config.toml
hop_length = 320
norm = "batchnorm"
precondition_frequency = 16
Rows from block 4, named by matrix and row number. Rows with one number belong to one channel. Each number is 200 + 30 x the weight over the matrix's rms, rounded and kept within 0 to 999. All counts start at 0.
# r30: branch 2 reduce pointwise conv (model.blocks.4.r3.0.weight, 52x144x1x1), inputs 0-143
# b30: branch 2 3x3 conv (model.blocks.4.b3.0.weight, 78x52x3x3, transposed), outputs 0-38, a 3x3 kernel for each
r30.35,200,200,175,236,165,238,200,200,163,200,167,259,200,168,246,200,200,200,200,200,200,200,200,200,200,200,200,200,200,200,200,200,200,165,250,200,200,147,200,200,200,200,253,165,200,266,200,200,200,156,171,200,131,200,200,162,200,200,200,200,200,200,200,164,200,200,200,200,200,173,200,200,200,200,246,200,200,200,200,200,200,200,200,200,261,200,200,200,156,200,200,200,200,236,200,200,165,200,200,184,200,200,200,200,200,200,200,200,200,200,200,200,154,200,165,129,200,200,200,255,200,252,231,200,236,261,200,200,260,254,200,167,200,200,137,200,200,200,131,200,156,153,160,200
b30.35,200,244,297,200,200,160,200,200,200,120,282,237,200,177,200,200,200,200,200,281,200,200,102,200,200,200,200,200,132,200,138,279,200,220,200,271,200,200,272,200,200,200,200,200,200,200,200,200,200,265,200,150,264,200,200,200,234,246,200,200,164,200,200,200,200,200,200,200,200,252,126,227,163,226,200,200,200,200,200,200,301,200,200,183,200,200,200,200,200,200,269,200,149,200,200,200,200,200,258,200,200,200,200,200,200,200,200,200,200,250,200,200,200,200,200,200,200,200,200,200,156,200,200,200,240,200,200,245,219,200,200,200,238,252,243,200,235,200,200,200,200,200,166,140,200,200,200,200,260,200,170,200,200,200,200,178,200,200,214,200,200,200,248,200,200,200,200,200,200,234,200,151,276,200,225,200,236,162,200,200,281,200,200,200,200,243,200,200,270,200,200,200,200,130,200,200,259,200,159,200,171,255,255,200,200,200,200,178,200,200,200,200,200,200,200,200,200,200,200,229,200,200,231,200,200,200,200,200,227,200,200,200,175,234,200,146,200,147,200,200,200,223,167,200,200,200,200,200,200,148,153,200,200,200,200,200,200,200,142,200,276,200,200,200,200,200,200,200,244,200,173,200,200,137,200,200,200,200,254,135,282,200,200,200,200,226,200,200,200,200,231,200,244,142,200,245,200,200,200,200,200,200,200,112,200,200,200,97,200,200,200,200,200,200,228,200,200,200,200,270,200,151,200,261,200,200,200,200,200,239,200,200,200,200,140,200,200,237,174,200,200,246,200,200,200,227,247,239,185,200,200
r30.36,200,260,200,200,200,130,200,253,200,200,244,200,161,241,200,200,200,200,232,178,240,200,200,248,225,200,230,200,200,200,146,200,200,293,200,200,200,200,200,200,200,200,200,200,200,200,200,260,200,200,240,200,200,267,277,133,152,163,148,200,200,275,200,200,200,200,232,156,149,200,152,200,200,200,279,200,200,200,200,200,150,200,200,200,118,200,226,98,200,200,131,200,200,200,200,238,200,200,200,259,153,139,200,200,234,200,200,200,200,149,200,124,200,200,200,200,123,200,200,200,200,200,238,168,200,238,152,200,200,200,200,272,200,108,200,132,200,200,200,200,200,200,200,200
b30.36,200,200,241,200,200,200,200,241,200,200,152,200,200,200,200,200,200,117,200,200,277,279,200,200,250,200,200,173,200,200,200,200,67,200,200,254,97,200,119,200,255,200,200,200,200,275,246,200,162,200,200,176,160,200,200,200,200,272,200,200,200,95,161,200,200,200,250,339,169,96,200,200,200,200,237,200,257,208,123,200,134,200,200,200,200,166,200,200,200,200,200,200,200,191,200,247,200,270,200,200,200,259,183,200,200,142,200,158,200,200,259,200,200,200,200,200,200,200,227,226,200,200,124,286,245,132,200,200,200,252,200,267,182,200,200,200,242,200,224,152,200,200,200,200,251,200,200,249,281,249,200,200,200,200,242,200,200,200,200,267,200,263,200,200,200,200,101,200,200,200,200,240,240,200,200,200,200,200,234,200,200,200,200,200,150,200,200,200,268,147,200,200,266,200,200,167,200,200,158,200,200,200,283,264,200,200,121,128,200,229,200,105,200,200,200,200,200,200,226,200,162,237,200,148,200,200,200,200,200,169,200,200,238,136,200,200,172,200,200,200,167,182,200,215,200,200,137,270,234,200,200,200,165,231,200,200,200,200,116,200,284,200,200,200,251,200,200,200,231,200,200,200,200,200,200,200,200,152,200,200,242,200,200,200,227,200,200,200,200,200,259,220,160,200,200,200,200,200,163,231,200,200,219,200,145,200,200,200,200,200,200,233,200,268,153,200,200,200,200,147,200,144,200,200,148,200,233,200,200,200,200,200,141,200,200,156,152,200,200,127,155,175,200,200,200,127,181,200,166,200,200
r30.37,169,200,200,200,200,229,244,200,200,200,200,200,200,200,165,200,200,200,271,200,200,200,200,200,200,163,200,200,200,200,200,200,200,200,200,200,200,155,200,200,200,200,200,200,200,200,200,246,159,200,200,258,200,200,200,200,200,200,200,200,200,200,200,217,200,200,240,200,200,200,200,150,200,200,200,200,263,200,200,200,200,172,200,229,200,171,200,200,200,200,167,200,200,200,285,200,200,200,200,243,169,200,200,251,176,200,200,200,200,200,152,200,200,200,200,200,200,151,200,200,200,200,200,200,200,200,200,200,200,266,200,200,200,170,252,200,200,200,200,151,200,200,200,200
b30.37,200,263,200,200,200,200,200,200,165,200,262,200,200,200,200,251,200,200,200,296,200,126,252,200,144,200,200,166,200,200,200,256,200,234,200,147,200,151,200,99,200,200,200,200,200,200,200,231,200,130,200,200,200,200,200,137,200,200,246,200,200,177,200,200,200,200,160,143,200,135,229,165,144,189,200,200,200,200,200,89,274,200,200,225,200,200,261,200,200,200,200,200,129,200,275,249,200,200,185,200,200,200,178,280,200,200,157,200,200,200,220,200,200,200,200,135,200,200,238,200,166,200,242,200,200,200,179,200,200,147,242,200,200,200,200,200,200,200,256,200,200,200,200,200,200,200,200,200,169,200,200,200,302,230,200,200,200,183,200,256,146,200,139,200,200,257,256,200,200,200,160,200,281,200,247,216,200,200,200,200,200,200,200,223,200,200,200,200,200,200,200,200,183,200,200,200,200,211,200,200,200,261,200,200,272,200,200,200,219,200,242,200,179,200,147,200,243,200,200,200,200,234,200,136,173,200,200,200,153,200,200,162,200,244,156,200,200,200,267,200,200,200,200,200,132,200,200,239,200,200,200,200,200,200,200,295,200,200,113,200,289,200,200,200,200,260,200,139,247,200,200,200,200,200,227,168,200,159,250,200,236,156,200,200,200,200,200,200,200,200,200,200,174,200,200,200,200,200,207,200,200,200,200,200,200,200,236,200,156,200,200,200,200,200,200,226,136,159,253,200,200,200,258,200,200,200,200,140,200,200,200,200,200,200,200,200,200,200,174,236,200,200,200,200,200,188,143,200,200,200,200
r30.38,200,281,200,200,200,200,161,200,200,200,200,180,142,200,232,253,200,200,200,142,200,200,200,163,263,256,256,267,200,141,200,200,278,200,200,200,200,200,200,200,200,200,200,200,200,137,200,145,200,126,200,157,172,252,200,200,200,200,200,200,148,200,142,250,285,200,200,200,200,200,174,200,200,200,200,200,200,200,140,200,200,200,200,200,200,200,200,250,151,123,200,200,200,200,200,200,200,200,200,200,200,200,200,200,305,258,200,134,200,252,200,200,200,137,200,200,255,200,270,152,83,239,200,200,140,200,175,161,266,200,158,200,266,200,200,200,200,200,143,200,200,164,200,260
b30.38,200,200,200,172,200,200,160,128,200,200,200,200,200,200,246,200,200,165,262,200,200,259,178,167,200,200,200,200,200,200,200,183,301,200,200,200,200,200,200,200,147,200,176,200,200,200,200,200,200,200,200,200,200,200,200,200,98,147,172,200,200,200,200,200,200,251,240,141,200,200,242,274,154,200,163,252,200,285,200,200,200,200,200,238,200,200,200,309,200,200,200,200,268,200,200,146,200,259,200,200,263,325,200,200,200,200,200,200,162,265,200,200,200,134,200,200,200,200,228,231,279,200,200,200,213,200,235,252,184,144,120,200,200,200,200,200,140,200,200,200,200,102,200,120,200,200,200,200,138,200,200,200,200,200,200,200,200,200,265,200,200,200,200,200,138,266,200,144,200,200,200,200,200,200,200,200,200,200,200,249,135,200,200,200,200,200,177,200,200,200,147,157,248,200,200,200,200,200,200,200,200,258,136,200,200,200,200,200,200,200,200,143,200,113,200,200,107,200,140,200,200,200,200,254,200,200,200,200,200,200,200,200,200,200,200,200,200,200,200,200,200,157,200,200,200,200,200,200,200,200,200,249,200,200,200,100,200,299,200,200,260,200,172,173,258,200,179,200,143,276,255,200,200,200,200,200,200,200,226,200,161,200,200,200,153,200,249,238,200,200,256,200,200,200,174,200,200,163,200,200,244,200,264,127,200,200,219,281,200,200,248,257,200,200,225,200,200,200,200,138,200,200,252,200,200,200,200,200,251,200,158,200,135,200,200,200,200,200,200,200,200,200,200,200,236,200,266,200,200,200,200
r30.39,200,273,200,165,252,200,169,200,217,262,200,200,200,155,295,200,200,200,255,173,200,200,249,200,200,149,200,200,200,200,200,200,247,200,200,260,159,200,200,200,252,167,200,155,200,200,200,135,250,200,200,200,170,200,200,275,200,150,200,263,200,200,200,200,200,200,200,200,200,200,108,238,200,200,316,200,165,243,200,164,200,200,200,129,200,200,200,164,200,200,130,200,200,200,200,200,200,140,231,200,200,200,200,200,200,200,200,200,200,200,274,200,200,128,200,200,200,200,200,200,200,200,304,200,200,168,200,130,200,175,283,200,200,200,200,200,200,200,200,200,200,200,200,275
b30.39,200,200,200,200,200,200,200,200,241,200,200,200,200,149,200,200,274,289,200,200,200,200,149,200,200,236,200,200,200,200,200,200,172,272,200,200,161,200,200,251,170,208,200,200,111,200,200,174,160,157,200,200,200,200,200,200,200,200,200,200,200,200,200,153,200,200,200,200,200,200,200,200,200,230,224,200,200,200,200,242,200,200,200,200,260,297,200,200,200,200,200,200,246,248,200,241,117,200,200,200,200,200,200,200,176,244,200,200,266,200,247,200,117,200,181,200,200,143,200,181,266,200,240,200,291,178,200,108,200,200,200,200,200,237,200,200,200,270,200,173,200,200,124,200,200,221,247,200,200,200,200,252,200,200,200,200,200,231,200,200,246,200,200,200,290,206,200,200,200,145,200,200,200,200,200,200,200,200,200,200,200,200,200,200,200,200,160,257,200,234,200,280,144,158,200,244,269,200,200,200,259,223,151,200,125,200,200,200,200,200,200,280,200,200,200,226,200,200,200,200,200,200,200,160,161,230,243,200,200,200,200,200,200,154,253,200,280,161,200,200,200,200,200,105,200,200,200,200,265,305,200,200,229,200,200,200,200,200,216,200,200,200,200,200,161,240,200,200,257,200,260,200,200,184,200,144,200,200,147,200,200,211,140,158,261,147,200,200,200,200,200,200,255,200,200,200,210,200,162,164,200,200,200,200,200,253,200,200,200,200,200,200,200,200,200,200,173,200,200,174,200,200,200,200,200,142,200,248,200,200,200,200,154,162,200,200,200,200,256,200,200,248,224,139,200,200,200,333,200,137,200
r30.40,200,200,137,200,200,200,163,169,261,175,200,200,200,200,157,163,200,200,200,200,265,200,200,200,200,236,200,200,200,270,200,200,274,270,200,163,200,151,200,256,200,139,200,176,200,200,254,200,258,172,271,200,243,256,200,200,200,200,200,244,157,200,200,200,200,200,200,200,200,135,200,200,200,200,200,254,200,200,260,246,200,225,200,257,200,200,200,233,200,200,275,200,200,249,200,172,200,200,200,200,200,165,200,262,200,200,178,280,200,281,174,138,200,200,248,200,200,200,200,200,200,200,200,144,148,200,200,200,246,200,200,200,200,139,200,200,200,260,200,200,200,200,200,200
b30.40,200,217,200,219,200,200,242,200,200,200,200,200,200,200,200,200,200,223,252,200,229,200,200,200,155,200,162,200,200,200,200,128,251,200,200,200,155,200,200,232,240,200,200,253,200,200,200,252,256,200,268,200,200,200,200,200,200,200,200,200,200,200,200,115,200,200,200,200,200,200,303,200,200,200,200,200,200,200,181,255,200,200,200,167,142,200,61,200,200,200,200,200,200,200,200,200,200,253,200,200,200,200,254,200,200,200,239,139,129,173,200,200,200,183,238,200,200,200,200,200,173,200,253,200,200,166,277,200,200,200,200,200,200,200,200,295,200,200,200,200,200,200,129,241,200,200,241,200,256,200,200,200,200,258,216,154,200,151,200,227,200,200,200,231,200,200,200,200,292,200,160,200,200,200,265,250,200,200,246,200,259,200,268,141,241,200,200,200,200,150,134,200,200,138,240,200,200,200,200,200,200,200,200,200,226,200,200,200,172,200,200,200,260,164,258,216,200,135,200,233,135,200,230,169,200,200,200,200,200,200,200,223,200,143,200,200,200,200,200,200,200,200,200,200,200,200,200,200,200,200,151,200,200,200,200,200,269,200,200,200,200,200,200,200,142,200,200,200,200,200,200,200,200,250,200,200,200,200,200,200,280,200,200,156,242,200,200,200,139,200,137,256,150,188,200,144,200,200,200,200,200,171,200,224,200,200,200,171,166,200,200,200,200,200,200,200,155,156,200,200,200,162,226,200,200,200,200,200,200,200,147,200,200,200,200,200,200,200,180,200,200,200,200,200,141,200,148,200,200,200,200
r30.41,265,249,244,200,200,135,162,200,152,200,200,160,200,200,200,200,335,200,200,151,200,156,200,155,200,200,200,200,200,227,252,200,200,200,200,200,200,200,257,200,248,200,241,160,200,200,200,200,200,152,200,200,200,245,243,246,200,200,240,200,269,200,200,200,200,200,200,229,200,200,200,200,200,294,200,134,200,200,141,200,157,200,200,241,200,200,136,200,200,200,200,200,249,241,200,200,200,200,200,200,146,200,200,200,239,250,254,200,200,200,200,200,200,200,200,200,200,288,200,200,200,200,200,200,200,254,154,147,317,200,200,200,200,151,235,200,200,258,200,224,200,111,200,149
b30.41,200,200,200,200,200,276,103,247,182,200,200,181,200,200,200,200,200,175,200,200,200,200,248,136,216,258,200,155,259,200,200,252,200,226,213,200,200,241,200,200,200,200,200,200,200,200,273,200,94,166,200,172,154,200,200,200,200,161,200,127,200,200,267,200,165,174,242,200,200,200,200,155,200,231,200,200,200,200,200,200,200,200,200,149,200,174,200,200,200,200,200,200,157,200,200,200,184,200,139,200,159,200,150,200,223,228,158,200,200,164,233,200,200,200,200,200,200,237,238,200,145,200,200,200,200,155,200,200,200,200,200,200,200,200,200,200,200,200,200,200,200,200,200,200,200,200,200,200,200,200,200,200,200,200,129,200,200,297,200,200,200,200,200,200,314,200,200,200,173,200,200,200,200,200,200,200,245,200,200,200,134,200,200,200,200,200,200,200,200,200,200,200,200,200,147,228,259,144,179,200,200,106,130,200,249,200,243,200,267,200,146,265,200,200,200,200,200,200,200,179,200,200,200,170,200,200,200,200,200,200,200,200,200,200,235,217,200,241,232,200,125,200,200,200,200,200,200,200,200,251,144,200,132,200,200,270,200,160,200,157,200,200,170,200,243,200,200,200,200,200,200,200,200,200,200,240,200,200,200,200,200,200,273,200,154,200,200,200,200,200,170,146,200,200,200,143,158,200,200,200,200,149,200,245,200,200,200,200,200,200,200,232,200,200,200,200,200,200,200,224,200,200,200,200,200,200,200,153,277,200,200,200,132,200,236,200,200,200,200,200,200,200,200,153,200,200,200,153,200,200,200
r30.42,255,200,200,200,223,160,200,200,200,97,274,200,230,200,200,241,200,200,200,174,149,200,229,200,200,200,200,200,200,200,153,200,200,200,200,200,200,259,200,145,233,200,200,200,200,200,228,200,200,236,142,200,200,200,200,200,200,200,200,200,179,259,200,156,200,200,200,200,142,200,200,200,200,200,200,200,200,200,255,144,126,148,200,257,284,278,200,200,200,271,265,156,260,200,152,200,200,200,247,200,200,200,200,100,260,148,200,200,200,200,200,200,200,200,200,200,200,200,200,200,200,200,200,200,200,230,200,200,200,200,200,143,200,163,200,200,200,251,137,200,200,170,200,200
b30.42,200,278,200,200,200,200,146,154,200,200,200,200,200,114,200,200,200,236,128,233,200,200,200,200,200,200,200,230,146,200,200,200,168,200,269,200,235,200,200,200,200,200,200,200,147,236,200,200,175,200,200,200,200,200,214,170,200,200,200,200,200,200,200,200,200,200,200,244,253,159,200,141,200,200,200,200,200,249,200,200,146,200,200,200,200,200,149,200,200,200,200,192,130,200,200,200,200,200,241,200,200,200,241,200,200,168,200,234,173,200,200,200,225,200,200,174,200,251,200,200,200,200,200,200,265,200,140,200,131,200,200,200,200,260,200,248,200,200,275,116,200,200,200,200,266,200,231,148,216,200,181,173,200,200,200,200,200,163,200,200,200,143,200,150,200,200,200,200,200,200,200,200,200,200,250,242,200,232,149,200,200,200,200,200,257,200,162,200,200,200,200,200,200,200,200,292,200,200,130,200,200,200,200,200,200,271,200,200,200,200,200,124,186,200,216,200,177,200,200,200,246,200,200,169,200,200,200,200,200,254,200,242,200,200,200,200,200,200,304,200,200,200,132,296,304,200,200,200,200,200,200,200,125,200,258,200,200,200,158,200,280,228,169,175,200,200,200,200,200,200,200,251,200,169,200,200,200,128,230,200,235,147,200,200,173,200,200,200,200,200,284,241,277,230,200,200,226,200,200,200,200,140,200,200,239,200,200,200,228,200,200,144,200,200,160,200,200,200,152,240,280,200,200,200,200,200,200,178,200,200,200,200,200,200,200,200,166,239,200,169,200,200,200,200,200,200,184,200,149,200,167
r30.43,200,111,232,246,200,182,165,172,253,276,200,200,200,200,200,200,200,151,278,200,239,241,200,200,200,200,144,200,200,200,154,200,200,151,200,200,148,200,163,200,200,138,200,265,221,200,200,200,200,200,200,200,156,200,246,200,200,200,263,200,200,274,200,200,254,200,297,200,200,291,200,200,200,200,200,200,278,200,200,200,200,119,200,200,200,200,159,200,200,149,164,200,200,200,200,200,200,200,270,164,236,200,257,240,200,200,200,200,200,200,200,245,200,200,200,174,200,200,253,200,200,200,200,200,200,200,200,242,200,200,250,200,200,164,143,275,200,231,200,200,154,200,310,237
b30.43,200,200,200,200,200,200,200,227,231,256,200,200,200,200,162,200,200,246,200,200,200,154,200,200,200,312,200,169,200,200,200,152,200,173,200,200,247,200,200,200,200,154,200,200,262,200,200,200,132,200,200,273,200,224,200,200,200,150,200,200,200,242,260,200,200,275,200,200,200,200,200,200,200,200,200,200,200,169,200,200,200,200,200,200,200,200,152,200,200,200,246,200,200,200,200,200,200,200,200,200,200,200,270,200,271,200,200,200,200,200,200,200,200,161,155,200,200,200,218,242,200,137,299,200,238,200,182,133,140,200,200,270,157,251,200,200,200,200,200,200,236,253,200,200,146,200,200,200,200,151,302,200,200,200,200,200,200,247,200,253,200,244,200,233,249,247,200,200,200,200,200,200,180,200,251,200,200,170,175,230,147,200,200,200,200,200,154,200,200,200,227,200,200,200,200,200,200,200,200,200,200,200,200,200,200,128,156,200,200,156,200,258,239,200,200,200,200,200,200,200,200,200,200,200,200,134,168,124,200,151,264,200,200,155,200,200,200,200,200,232,200,200,200,200,200,200,271,244,200,178,200,200,200,186,163,200,200,200,200,200,200,200,237,177,200,135,150,200,234,200,200,200,200,200,200,200,200,200,132,200,155,200,200,200,239,200,200,200,200,200,257,200,155,200,200,200,200,200,200,200,200,200,200,200,200,200,200,200,200,200,200,200,148,200,200,200,200,200,200,154,200,200,264,182,200,200,153,200,200,200,200,200,200,243,200,236,200,200,200,200,231,200,200,200,200,200,200,200,200,200,200
r30.44,226,200,254,200,200,161,200,200,200,227,200,200,251,200,200,131,200,200,200,200,200,200,200,200,200,242,200,200,200,200,200,200,200,226,200,127,200,239,229,200,200,200,154,200,164,133,200,169,200,200,200,200,200,200,239,141,200,200,200,200,200,200,200,200,200,200,228,200,200,200,200,166,175,200,163,228,260,200,200,200,257,200,138,200,200,243,200,243,200,200,200,157,200,200,200,200,200,200,200,200,255,200,200,200,200,200,200,200,200,200,200,200,200,200,200,264,200,200,225,200,200,200,260,200,200,200,144,179,125,200,243,146,200,200,118,200,200,200,200,200,282,200,160,149
b30.44,200,200,200,200,153,200,138,148,200,200,225,200,200,275,200,200,200,200,200,158,200,200,200,200,200,200,200,200,200,237,240,236,200,200,285,200,216,200,200,200,200,330,169,200,118,284,200,200,152,200,200,200,229,200,200,200,200,168,160,233,165,200,200,200,200,200,162,200,200,200,200,230,200,200,200,176,263,200,200,132,200,216,200,200,230,200,219,200,200,200,200,200,200,200,200,200,322,200,152,200,175,181,200,200,163,219,200,200,200,167,200,200,200,200,200,200,200,245,276,200,200,200,239,200,200,200,178,200,108,200,149,200,200,200,200,200,200,108,162,200,200,200,200,200,200,200,200,200,200,271,200,200,200,137,153,200,232,200,200,200,200,200,271,280,200,200,138,200,240,273,200,200,150,267,200,261,200,200,200,200,169,211,200,165,200,200,200,200,168,200,200,112,200,261,225,200,229,159,246,234,200,200,200,200,200,257,200,200,200,241,200,200,237,150,200,200,200,200,200,239,200,200,200,166,200,200,200,200,251,200,228,200,200,200,134,200,200,200,164,200,147,200,200,200,200,210,250,200,200,200,200,200,161,244,200,110,200,283,200,200,200,200,200,200,200,200,200,228,97,200,200,164,200,200,200,304,167,200,200,200,200,296,200,200,200,200,171,200,200,118,248,231,88,200,244,136,200,200,200,200,95,200,248,262,228,200,200,200,200,200,200,167,200,200,200,269,200,171,200,200,200,146,200,200,200,200,152,200,144,200,200,200,160,200,200,200,138,147,200,200,322,200,200,200,200,200,200,200,200,200,200
r30.45,200,200,154,200,200,200,241,239,200,252,200,291,200,200,200,200,200,252,146,200,200,200,161,200,200,164,200,275,200,200,200,200,200,200,200,200,170,252,255,200,200,200,200,200,200,200,200,200,245,200,200,242,200,240,200,200,200,200,251,200,200,200,225,200,200,167,261,200,200,200,200,200,200,128,200,200,200,200,200,200,200,200,200,200,233,200,131,200,200,200,200,200,200,200,200,269,200,200,230,273,200,200,200,259,200,200,200,173,200,200,200,242,200,200,200,200,200,137,200,200,200,200,258,200,200,273,106,200,200,200,163,161,269,159,276,252,200,200,200,149,200,200,136,200
b30.45,200,200,220,200,200,166,230,200,200,200,147,200,219,200,200,238,200,200,170,245,200,200,200,200,150,200,200,113,200,200,263,224,200,200,200,169,200,200,200,200,200,200,200,263,200,237,253,226,200,200,76,200,200,200,200,200,150,276,200,200,200,200,232,200,200,152,200,145,200,147,200,200,200,226,200,170,180,200,200,200,200,266,200,200,200,200,263,134,200,200,200,229,270,200,200,170,200,231,200,200,200,200,200,200,200,200,200,200,248,200,268,200,200,153,200,200,200,141,200,200,200,173,291,200,200,200,200,200,200,200,200,200,200,200,154,200,200,231,227,200,239,200,200,200,200,230,200,200,200,255,200,200,133,200,200,230,200,200,200,200,200,200,200,200,200,200,200,200,229,200,200,125,225,200,200,221,200,200,200,200,200,177,200,228,170,254,200,200,200,245,200,200,200,200,200,158,200,200,200,200,200,200,200,262,200,200,257,200,200,200,200,200,200,200,258,242,307,200,153,320,200,200,200,200,155,200,200,250,257,200,200,200,160,200,200,240,200,252,200,200,200,200,200,200,200,218,200,200,226,200,200,200,200,200,200,271,200,250,157,200,200,200,200,165,244,200,238,200,200,200,200,200,200,200,200,134,216,226,200,200,200,200,200,200,200,200,200,200,200,200,200,200,254,200,200,200,200,237,200,200,200,200,200,200,200,123,200,200,257,200,264,152,200,283,155,200,263,200,244,250,256,113,144,200,188,200,200,200,200,200,200,129,200,200,200,200,200,200,200,200,200,200,235,200,253,200,200,124,200,200,142
r30.46,200,200,165,200,200,309,200,256,200,200,200,200,200,200,200,200,229,200,200,200,249,200,305,200,200,200,200,200,200,200,119,130,200,200,200,165,161,200,167,262,148,269,265,200,200,162,120,151,200,200,155,223,200,200,200,200,200,257,200,200,200,200,321,284,250,252,200,149,158,200,308,200,200,200,200,200,164,200,274,200,200,200,200,171,200,200,200,200,200,200,200,164,200,200,200,200,200,200,200,200,200,125,278,200,200,200,278,200,268,200,200,242,200,200,200,200,127,200,145,200,200,200,200,200,200,200,200,223,200,283,200,200,200,200,200,218,200,158,200,200,200,200,200,282
b30.46,234,200,200,200,282,200,200,241,200,200,235,200,137,200,200,200,247,200,181,269,249,231,245,127,122,200,200,259,243,200,268,200,282,181,200,200,200,253,200,200,200,173,200,200,255,285,200,200,200,200,200,240,247,282,200,200,238,200,200,200,224,200,169,166,200,281,200,200,200,200,240,157,243,162,200,200,200,200,200,257,298,200,158,200,200,200,134,200,200,200,200,200,181,200,200,200,200,169,237,143,200,200,200,200,253,200,200,200,218,154,200,200,200,155,200,200,200,200,168,200,200,273,200,200,200,200,200,200,200,200,282,290,200,200,162,200,200,260,200,200,200,200,147,200,200,225,200,117,200,120,200,200,200,144,149,232,255,242,271,164,200,200,129,200,236,200,200,200,200,178,200,200,200,200,200,200,241,200,233,200,289,200,200,200,200,200,200,200,200,200,200,103,200,200,200,200,200,200,200,200,200,200,200,200,200,200,224,200,200,200,200,200,200,144,200,200,200,200,200,200,200,151,248,200,200,243,200,242,200,200,200,200,114,200,200,200,200,200,142,200,200,151,200,200,118,200,200,200,200,200,200,200,200,200,200,234,200,170,200,200,200,200,270,156,275,200,167,200,200,200,200,200,200,219,256,200,200,172,200,200,200,200,200,200,200,200,260,171,120,305,200,125,255,200,200,274,253,260,200,200,200,200,138,145,200,200,115,184,200,200,200,258,200,200,233,200,200,246,266,200,261,200,200,166,200,200,258,200,241,200,249,200,200,131,200,200,169,200,200,213,104,200,155,200,200,148,200,200,200,137,184
r30.47,172,200,223,200,200,200,200,200,200,276,200,200,200,219,149,140,200,200,165,172,200,200,246,200,178,200,200,200,163,200,200,200,200,306,200,285,200,200,200,200,200,200,200,200,200,200,228,200,265,162,200,136,200,200,160,142,200,200,200,200,256,200,200,200,200,200,200,260,200,200,231,200,200,131,200,200,224,127,200,200,154,200,200,200,200,200,200,200,200,200,161,200,200,200,200,200,200,200,200,200,246,200,200,200,200,200,200,200,200,245,200,200,165,200,200,200,200,288,200,127,231,200,200,200,200,200,253,136,305,200,200,200,274,200,200,219,240,200,200,200,288,200,200,200
b30.47,200,200,200,224,185,167,200,200,173,200,200,146,221,200,200,200,200,200,200,200,200,200,200,200,200,200,200,200,200,200,200,200,200,200,200,200,111,200,200,200,200,200,200,160,246,200,200,200,200,200,200,200,200,200,255,200,140,120,162,149,200,241,200,248,200,200,159,200,200,200,169,125,260,200,200,200,200,200,200,200,258,200,200,170,200,200,200,200,200,260,200,200,200,200,269,200,200,248,200,242,230,200,186,164,200,175,200,200,200,200,200,200,200,123,200,200,230,200,237,200,200,200,156,247,200,200,200,200,166,200,163,200,235,200,200,200,200,200,200,240,200,200,200,226,200,200,218,200,200,200,200,200,200,200,246,200,145,155,200,200,200,200,156,200,152,200,161,200,200,200,200,200,176,200,200,132,200,200,200,200,200,200,200,269,200,200,200,224,200,200,200,228,200,200,200,115,167,200,200,200,134,200,200,200,274,200,200,105,148,200,246,200,237,200,200,261,200,200,200,200,200,200,200,248,200,200,200,200,241,200,200,200,200,200,200,200,200,200,200,200,278,200,200,200,200,200,242,200,200,200,200,200,200,200,200,200,200,200,299,200,119,235,200,251,107,170,109,200,247,200,200,234,200,200,200,200,200,235,200,200,169,200,200,145,200,233,200,143,200,290,200,200,252,200,200,150,200,200,200,200,200,171,148,200,200,200,200,168,200,200,200,200,200,131,200,200,200,200,200,200,133,200,200,230,200,160,200,200,141,200,200,200,200,200,230,200,200,179,200,200,200,200,164,200,200,274,200,200,200,200,141
r30.48,200,200,228,138,200,292,255,200,200,200,230,200,200,200,200,200,200,155,200,200,157,200,239,200,200,200,168,200,200,200,200,200,200,200,200,200,200,291,200,200,200,200,297,232,200,273,200,200,200,200,200,200,172,200,200,167,200,200,160,169,200,200,200,264,135,200,200,200,200,200,252,200,200,231,200,200,255,200,169,200,200,200,200,320,124,259,263,243,200,200,200,200,200,200,200,200,200,131,200,200,200,200,247,200,200,200,200,200,200,136,200,146,200,175,200,239,200,200,200,200,200,200,200,200,200,200,262,200,200,200,200,115,234,98,200,200,157,200,283,200,200,200,200,200
b30.48,200,200,200,200,200,200,200,200,200,129,228,200,225,200,243,200,200,153,200,247,200,254,200,200,200,200,200,200,200,200,200,200,200,200,200,136,200,200,200,200,200,200,200,200,200,200,200,217,200,200,200,200,200,164,200,200,200,200,211,200,200,200,200,200,218,200,200,200,200,200,200,181,200,266,200,200,114,200,185,200,200,200,200,200,255,200,200,200,200,200,200,200,200,200,143,200,200,156,171,200,152,200,169,179,200,200,200,223,200,200,200,200,200,200,200,225,200,244,151,200,200,200,147,200,200,200,200,254,200,200,200,200,200,200,248,231,200,200,200,165,200,200,200,265,200,200,200,200,200,200,200,178,200,263,200,226,200,200,200,200,200,200,200,224,151,200,200,200,200,200,200,200,200,172,200,200,246,200,200,200,266,250,200,200,200,200,200,255,200,200,200,212,200,200,200,200,200,200,219,200,200,234,200,251,223,200,200,200,200,200,200,200,200,200,200,200,160,200,182,275,200,177,237,200,200,200,200,200,200,220,200,200,200,160,200,272,200,200,218,128,200,142,164,200,200,229,200,200,210,176,200,200,200,200,200,146,200,200,252,200,104,200,200,125,200,200,200,168,200,200,200,200,200,200,275,200,200,213,200,200,200,200,200,140,200,200,200,200,200,200,200,200,200,284,159,200,284,227,200,200,340,200,200,117,200,200,200,200,200,200,238,200,130,200,200,230,200,200,220,200,200,93,200,200,200,241,200,200,114,173,200,200,200,200,200,200,200,200,200,117,200,200,200,157,200,200,153,200,200,200,200